config = dict(
    encoder_norm_position='post',
    encoder_mlp_ratio=2,
    encoder_patch_size=[4, 4],
    decoder_parallel_block=False,
    lr=0.0021,
    shampoo_beta=0.99,
    final_lr_fraction=0.01,
)
Rows from block 11 of the image encoder of a small image captioner, named by matrix and row number. Rows with one number belong to one neuron. Each number is 500 + 25 x the weight over its row's rms, rounded and kept within 0 to 999. All counts start at 0. Numbers have three digits each. After the name is the row's rms in percent of the matrix's.
After each neuron's rows are labels from the 100 images, of 14848, where the neuron reaches its highest value: "strongest on" is what is common among them; "lies over" is the class under the peak. Only what is clearly more common there than usual is listed. The data: patchworks of several textures. In brackets: how many of the 100.
# fc1: MLP up (encoder.blocks.11.mlp.fc1.weight, 320x160), inputs 0-79
# fc2: MLP down (encoder.blocks.11.mlp.fc2.weight, 160x320, transposed), outputs 0-79

fc1.271 101:515498504521508500508552496502541517557486497451478516511476482494532531506495477528559506510494553527532507510505491493483522542509446514523500519472517534474507495493530507496523474512468479458486523524507466500510485451524490475491496453
fc2.271 101:524523486467475471511471514494447500479547450495489485497484498541479491515543527509476456510502518529497500498508474508513494466520540525458526515499505450508465442552475520490487552458546520488520500499457514555507567488502527476493524526
strongest on: spotted (95); honeycomb (47); centre pattern: spotted (27)
lies over: spotted (56)

fc1.266 110:441500500477550493480485518496531538515500563512482464521482532487494497508494542504480482540532520530504496531484496519472503532497528469496490501449553528487479500479525493495499512473510544506485520472530520496571509476452536471504509500
fc2.266 113:510497516471491560558501490486512516529493543462517486492482488499526501539472469462493499524498482551544512547471519484532499488498553488472497472510534500545467490489461466479488483501526458549491505488518528486537497504484483518565497494
strongest on: grid (83); scaly (73)
lies over: grid (46); scaly (41)

fc1.190 100:490505510493512510515491532523551509496505528470501497463448490484475502490464499470494501487522521496507502526518486488473496558500512517485485499488490545512520496514531490503480481524508511519503535521526506566513502450510505496542544509
fc2.190 097:504504488491513498463518544479519489551485514509481488527508498515485477548521506512477502464491516499485491522561486476513530550465538531491485478492502495519495522524449538444474498491520461480520517541487554550542471493505516493515540465
strongest on: spotted (76); brick (46)
lies over: spotted (52)

fc1.96 102:486501513542483483492527460526533529516549505511494527522477501482509467491500482517518527494508485475528536489570475503512461496501492501496501528482464443467519511491499487501507492488533440497529519511511506574493513505516543501505478487
fc2.96 090:485491518524555495471454510506490476533467496532505522544544478523508530531493489483489468512485547515509472497522494498498538510479471504485501477482503527498482477492499479522542518511534448475541523473545495521471500497539517525515561491
strongest on: dotted (97); yellow (72); patches: five (52)
lies over: dotted (76)

fc1.288 098:515476528529496510471492483510469522541552470499486451462470501494515531479513465474519450512525472438513510532507528506494474486499516521508556524488499481488487536525526527496475467520500491505484505501475486491498496473490504490492517515
fc2.288 085:498472517517470485537465485512549486462510472469516534562543459453510486479493512505469539514469566480530503513469523480467489488492497496493469503472500490482476534502483492473507511523525509542514478483464501488507505477516489518490544505
strongest on: zigzag (99); diamond (31); centre pattern: zigzag (28)
lies over: zigzag (62)

fc1.23 104:525520495521496460459499549490498513416533499464484472522523494503474472524527511512497493501515495495520489513514546432485535527488538481548465491536518517488466495451532476500517465519505476494502519516485492526427480521484508547504529492
fc2.23 106:494477511483537515495498503481532499508504511503504466487449498493536480514454518480530467470465500501522523485465495551532522458478456492455536494543456539491497518522479489500493487473470482495474489480501546509515517491455487453477494460
strongest on: grid (100); centre pattern: grid (36)
lies over: grid (27)

fc1.117 104:476578468498520483459500485513499501504490523510534493547504490521485472478525472503515488521495512501484522498558493483438492503517542450478478506532503544506491536487492548481492509484482447452469473486526525556485486552499496477503513483
fc2.117 107:479453507522493514490486488507478482518501508469477495555496519464473500520501518506492525522505512476536479520472503524544520503481521541501522503522517466515496496499503445483520503490481506482524463463460475513514547443509547530517495473
strongest on: cracked (100); centre pattern: cracked (40); plain (33); brick (31)
lies over: cracked (57)

fc1.188 101:475529485527473488527504538498473498521490498502476511507527480475504451479484455518454525445528498556509484499514466497487526513498570510522477495547488502457537544518514483498512480483533513499478499493531440513492496511466512496506517495
fc2.188 109:483456497451523497488533525479479498511512463500516512490482497485512542551556553500501490499462514523484511512539501530493487470529490488534510530482458498509475501501523540497528546488510459522504468523517533482469503508526499490517470507
strongest on: dotted (82); diamond (62); triangles (55)
lies over: dotted (32)

fc1.48 110:485520528481521497482482503545522510485507520484483518514513479518481523501500499546533518496470527531480524538487495449470524441490535482544506540469471493464513474540478530477485476505493518454495458507541491473518496490460503484572493508
fc2.48 116:502500511500450515507491504509566504480481476476475566535452469496483515536494448504472524490482483500479480520517567504457496478472508499494480516537492455470499476572506500496489482472491477519494467500501524494495490502500464497478530470
strongest on: zigzag (86); dotted (55)
lies over: zigzag (42); dotted (27)

fc1.274 101:472481491506473533518513492512500471458476497464509452515500499489524474506530492486453494477543485452518521506511537511529497551479507433530470492493470480496453513528529446487507498494522456476522467481503487515478506525479534543512503507
fc2.274 110:541533536526510529479503527512509536473551475513485546536489492452486491504520490494443491482458533481469473526511493465506552511476518489518476456535521525474491512506529509469512508521464471495539566527516496505511510501496521456500510505
strongest on: checkered (100); cracked (64); centre pattern: checkered (38); centre pattern: cracked (26)
lies over: checkered (30)

fc1.20 107:540480552501478512467480436514493496528524558484520520505469510489503481466484462521495510519547495529528502526504514481488474489539540486506474459484551490517502493549517495499483505497456505537468464504544527502465476506492489504528504441
fc2.20 110:478469520502518478572504533507511479524503505501480467497485498479501535518482502474485513461501506558465491570506543513575523516502505490529512513467514501494519455567493469438493527483480516520508474480512528518468486475489496471493489507
strongest on: zigzag (95); scaly (31); centre pattern: zigzag (30)
lies over: zigzag (61)

fc1.172 098:508528498510476495545508484497505471531542520488436520489479476475535496480485527528496520510518502469509490494513504524500488506505548458533549514513538502571522485525511559505501506551476472513497500509444532498547487476482518512482474470
fc2.172 105:546498542508516514469492495478528448503535449527489527471497491457498518501515513520466503498519529502463530490507499470498488465487465487526517505520538515501538501487495520560506516536511521445493518506484507482532510509492454490486482537
strongest on: checkered (97); striped (33); rings (31); centre pattern: checkered (26)
lies over: checkered (62)

fc1.176 103:535476496478513524508522503507483519504468520488468505470495506451468477507494524481545512482478504472536559471474481494527529530488469532497474516505513507505468553515504438522491486548525466500503495518554518531479556555482502477532511476
fc2.176 104:509489526494479505495519496447548491523496495429509517499494458517502487521527523490451529509515497501499505567511509447497535474467492494475563489472504502514487489499496517511476549483469516533551503475522505488495503451475494532501532486
strongest on: cracked (98); centre pattern: cracked (36); speckled (29)
lies over: cracked (69)

fc1.278 089:469469504514494515468485492479536493437475487502517520504470496486502498510533512514482532521492488512469489515556506484539478519502502443500470473537468489466485496516541461486534500484488465489513489506515474531431478498504469482510533506
fc2.278 095:545480482482477501508495536478501540533512510500503485439482485519487509502494552493476512479478484459501484532500560484477523467504482509519430463480497510523472498469523553478511515489507513497525542452512495503499469468456458525485505505
strongest on: grid (96); wood (42); centre pattern: grid (34); checkered (28)
lies over: grid (28)

fc1.60 095:501463467466488494534530521520494519493509541478438499477482504510488498511505500498488527492515463485487537470502496541480498512532492503514502512526496537510483524500537513506490513493492503488506459480522478542492505541507512485495505462
fc2.60 098:471477473523534484492496434484514485428521475488522484545502532471465511535478491473489487511492487480558508491537502467504464512498520549478471539519494518485501475490517498517490489533506458493488519492529535483482469545484543492471505494
strongest on: camouflage (54); rays (50); brick (47); plain (43)
lies over: rays (26)

fc1.275 111:514469509503506510491503501529542480562500518489481513485491507507469512515513520508517531476484504475507512564476484471520476491496568485493512516478495493466482467563525504492466455488489475497479497486484473485478511483515497490536488493
fc2.275 125:512458513561501493493514495476589502530508504442488495501534499497476491480498485489505466512492534485523474573483567491477493512512532478573498522498506519497500480546502485520487500506466500481502526483494470488478517478501493504496521502
strongest on: zigzag (100); wavy (29)
lies over: zigzag (71)

fc1.13 103:510525549454492542479516484506514487516500546442514524500457489495501515459508500503514519501521524497482488512482539434483504511521565498494561522504452479476540501519480458505479523535491499453467451478516500502493514463485519505466584515
fc2.13 098:509504475496475487535483482545537506516499506531472448473508473514518516485491546484452477480481533476460521518521466520478504515503466462544523525533487497552493519560508480542520511514489505488488530508510478494514500540465526458501486491
strongest on: zigzag (97); bubbly (65); centre pattern: zigzag (31)
lies over: zigzag (57)

fc1.180 088:509474491478519517483461470499515490521496485526501467508470461500516484476502510529489525480473459516463495455528481483500443517515512525507491511530504522533540533537480481531518502476482489503511490512503458472545453513469490487555498529
fc2.180 097:472513484501481518521521509486439484502525472495469481497510503481487500479574544495498492490462507493461499521499469529531514506492530481563524524499480466536486502483514488541494479465506514509470518443480526548539522491516498534517476485
strongest on: grid (86); speckled (44); studded (38); honeycomb (29)
lies over: grid (57)

fc1.22 094:524490480487513491515523504488502533515543525469459537502470491490494504496471511562533506511480447536504527500516468511532501504496500542499521523512506490430544473500535516483461468526472531493532456520489511498482503478484518477468533493
fc2.22 101:541502513546483572517515554500512506495515482498464536482537471513474506498509559478452473504474505465490523507447535464525526488499501513498522487499563488522531474476464568525489482523511530516497516513476465513502542489503481503452494518
strongest on: checkered (100); cracked (53); centre pattern: checkered (31)
lies over: checkered (59)

fc1.46 113:502507474554476522530494509524497512552553488488504530468496492486486447490476468517506514495491474524556497500522519527537497512513513498462525478498503515518519501532511507492533517491483478560435495523451508517490497517512500514488507492
fc2.46 110:530549523486494464520481483475494553476473528492499524536559503494505493512486500497491457511532462483515469475499511493506533482481523498525498505526457522496492518482447492500498435495524489503525496453489515488499480454530542466503524501
strongest on: dotted (99); centre pattern: dotted (44)
lies over: dotted (26)

fc1.42 107:526515474513504491493495499490515460506492511478514484477526500475481531472487477514528488496502502528562479504478469467549503527494531538490510526453505485502494493506506482468465488512538505484479493508487491523517484487526514487505517516
fc2.42 102:485526530530498499526514504478485468459475479530478509472466493501517495493483498497493471449528503469581534505502507520549485460467472519498494484517491485493508471497515502517480517479470475452498489498494542488477468491495482494474504517
strongest on: camouflage (100); centre pattern: camouflage (34)
lies over: camouflage (91)

fc1.292 095:529474516471510478518508511501512443476513509520491537483524474501458501491504521483507480470507458510505483542473501491471504473519490499521481492507476467479468468499463531564539441478465476508511522492513497524461453540476550488543479504
fc2.292 096:505507496526489480432515476449478569548505446525476474506475530518499525515504502510506503498522539500499489496508495460493504476505506525507504537486515509506512531539481477491525506485522485460514516506493478493549523484508438512528464472
strongest on: dotted (79); cracked (37); grid (36)
lies over: dotted (46)

fc1.184 096:457517466470509471475484490494479546529471485469503512512466518487484531496508509506507545484485482513502477559545482513497440473514502500525488529527542513479476488503475469448529471487504486531510472500532538483479487531479499504516527462
fc2.184 106:540454519470467451514495497504463460437519513489427539500505506499510489507493519526501459454511467504533507518521489492551472499483499477506481505499512506516499496465489545487501549489493515500527457489553488451486477519441462519494487492
strongest on: dotted (63); scaly (53); checkered (42); furry (34)
lies over: dotted (32); scaly (27)

fc1.147 101:500505487489490527536475518441518523490507491497496463494509506463508462489484525526514488477504519512512478490429461517478453524487544525558492498517471481558478499520511483485509512521443510533524503519483484534539519483510510548498515501
fc2.147 102:458465489470507498509449503562482457517449467527495476533503472540460533461471492469452511472505491464469486494515518506456546484526468507442511479539561497506488512471546491516524488500512474469508509472461525483511523515446485449531483481
strongest on: grid (96); woven (38); studded (35)
lies over: grid (54)

fc1.107 107:543551505464476495500500501482497509499523485540490566481518494480507458519516495539494487501496501486463542528455492480529518505529517541478503506487511503484522491475491488499483471548484497512455482489486563495513451533488519467529481490
fc2.107 114:529508463509458503507507484511456506529515479488516552500497508524476494513511549509509518485476541471485576518494494481492510478479486489468454480470467487511536483488480551464462516535452498498485510473494536482525463458529492480451512498
strongest on: checkered (100); patches: five (54); diamond (40)
lies over: checkered (51)

fc1.104 096:467521454486484489521504522544497506466499492502483534522520506526468488505487493491526522484491501515525513483504477510463505503524520517523499503490520505490526523467563523499566469520496523473476473465433506538498520469536496508490508491
fc2.104 104:494516505462473476495499504480460524483516489518507480496477482571494547499516470491482478496527553496479515501508552482473531527524498499475527501510492455464534473490479538526533497453533504485520543510485498508506516517527493460528523470
strongest on: crosshatched (100); labyrinth (31); centre pattern: crosshatched (29)
lies over: crosshatched (60)